A small segmentation model, trained from scratch.
Model: 7.66M parameters, encoder arch inception, encoder widths [96, 192, 384], decoder norm batchnorm, decoder widths [48, 96, 144, 192].
Training: adamw at rate 0.0023, batches of 384, held-out accuracy 100%.
Rows from block 16 of the encoder of a small segmentation model, named by matrix and row number. Rows with one number belong to one channel. Each number is 500 + 40 x the weight over its row's rms, rounded and kept within 0 to 999. All counts start at 0. Numbers have three digits each. After the name is the row's rms in percent of the matrix's.
After each channel's rows are labels from the 100 images, of 14848, where the channel reaches its highest value: "top examples" is what is common among them. Only what is clearly more common there than usual is listed. The data: pixel-art sprites of 400 made-up characters on tiled backdrops.
# r30: branch 2 reduce pointwise conv (encoder.blocks.16.r3.0.weight, 96x384x1x1), inputs 96-191
# b30: branch 2 3x3 conv (encoder.blocks.16.b3.0.weight, 144x96x3x3, transposed, each kernel summed), outputs 72-143

r30.28 119:447494545571530574500444492629441465477502511413503509465520510546497464545488520514445532550486495474508521482415555502542481537516487512530441512468566550502543483488459543481551471534526515538532462540504451459507496552454531520525510505527537475457457481464465488514450506487485551546
b30.28 093:475460450521505508527442479484515524537480569428521609495555543478481501482468463530512449531542465527467450475546506443470509488497603465473515506597517508515488521440442516501472461515426435510529513433496510536505
top examples: lower right

r30.86 096:497425445528493475478457518494520536482465510537559529547525561462547502496452521555535491493533546537512485471505522526442462479523516464483489500612574550468569513602518447463471495521522411577438461537492413469463487527464464524528521542485499509513584525506442451489482477474421504594
b30.86 093:549442452536489500496539554480494460467433455454513502539463463571459522494527477425405507490490468470517486542485493521520529408552490448522550523342489538505512503489462558532530484439493466479466496535432468485470
top examples: upper left

r30.88 096:490550485504541496513510529578452515480526488460484531513489555522514502503571472462559490400476569427477493568514506495558447508463467478484515411506511471508535590524452578523561482467494506528492482525513553489527504549462505543512550488402469527546428476509491399435426508430526482475
b30.88 093:466556519514535479526522443514548506463514533521537456487457503595470457493526552502420400515528505565478453497538565522524529423484475502432465545511524525490517413498527494524581480517479445431513529457488568481493
top examples: lower right

r30.47 095:523518454547543495535546539491500483476568505488547557508553530478531540522475516496496500511482451468462560515480542552522561544500461485546561506558579533513500475564460500544441471384527509527467372496500543508471519490460514495528425396487474516505501441427541463557495539503482502526
b30.47 100:544475486520479489563461592495496532506537489518479519424522446481445509537464531443509505523530542494465465425471474566551518448449471516443511549539534509460458544461545483540483461471448570504529430554404426522498
top examples: large

r30.32 101:469538577534563476518531485559403499516509414552558549496536587522528472491495487526475468449480493471428466566513587484460486538448530532471472445479527554484492478517494535523544445466456457481489479531453450485534409457477582520446463531485457533479542558513517479532450500473531509508
b30.32 100:468488443494510547470491468431524542494435532537476443542547482596479516486454431484474545533579541441527549465443506469482518454506562504503450524517448455475454519503440503511496560457509521503470492481500464437578
top examples: upper right

r30.24 102:494473518462496533470442500588417504429548564459431489462517416442547499518432479475523460478468575503471493528554513505451453504492445481527461410468465547459562541570507476506531496502532455549480519448525493489495480504523488463472478476425436447512550540495496452467543516498454464579
b30.24 094:491508442479478514528560504429394453492469498498499494567556501459445518470468533492506510547534439542494452537474404453509584470456463511535445495586423463466487412482467533511502446536555435517457416524477528478554
top examples: upper right

r30.92 097:493532552456549539532472587474559500488559490506490572430478511459453499514444551483490482554451550536476483486574461491504472540472510542543479460538468513586518489566474526502522478497546546532511517496496494492522497493592471528528540544510450522606564489547457448508546517432583479469
b30.92 100:399553438516474467477473482508538481501502465499521455510442494468534542498423535469506477485537476472440468574507558539479531473511441475469525418446524462458507464488495476481513448453496513540409544544403475505563
top examples: upper right

r30.45 096:486408434500493485427534499498547483493541517520467526485494420484542481505499504504490441397534549466502513543478511438536432533519479475500489528511494526401514467474509435514498500512464585428504462513444475476558507579481499416474476502506515534485535523466440451552512523510452506460
b30.45 123:485467487467400544487481471525502475454438451481510460421406510513489499408478531465557534534508466484450531478589449526464373475449529486479531483495532475386569446509463549488525504492440488505470457480461448493542
top examples: upper left

r30.36 102:417458437552493450480491492494508503523587477450464534503494432523524504528553449488467520535522454447504501482470482514455475431539447532506472565540461558445507476555525475545535531516506530555492545445473520501479489542470479518540509502492541516545405466477559488518455491501481507554
b30.36 097:530526541530529533544470463516519477562485443563464476477487541545457537466499511516515493539422529519469540431500588537527461513488456489477452500470559452502449516512448456532495500523451559465469428425457495445451
top examples: large; lower right

r30.50 103:500451521549498447530525492549391502421492452502447468504492415507413506533564477446566611501503399481555459482556548459439465535545527589464516485432482484489512563454514467519487401549562511444459561515565499546487517529510471551518500550519521521449486537493482558568431528545509527438
b30.50 093:526487492457426529442491543496524529508499543507518490447554510497521539473411532495494556518522529533490445439539441513431424499504526444494563523480603475495574563401486510557515523546488512466557582482483530472451
top examples: lower left

r30.63 100:472493448554494567486512453527501442483458470519465446494479479494444462491552513493527495473519501435453495472561465525436505476506487511552477514601441570510503503489482462476432519517494471557468499537476447490520470499527477448542520481531446469482495532523474483491482522509551471413
b30.63 117:500491538447439490553439477473466469467464492492493405536475452516512440501515460472511431503482451478449523480542461496424512482508407468514484507452498500475498483513460548509504485555502504481493461463482478476486
top examples: lower left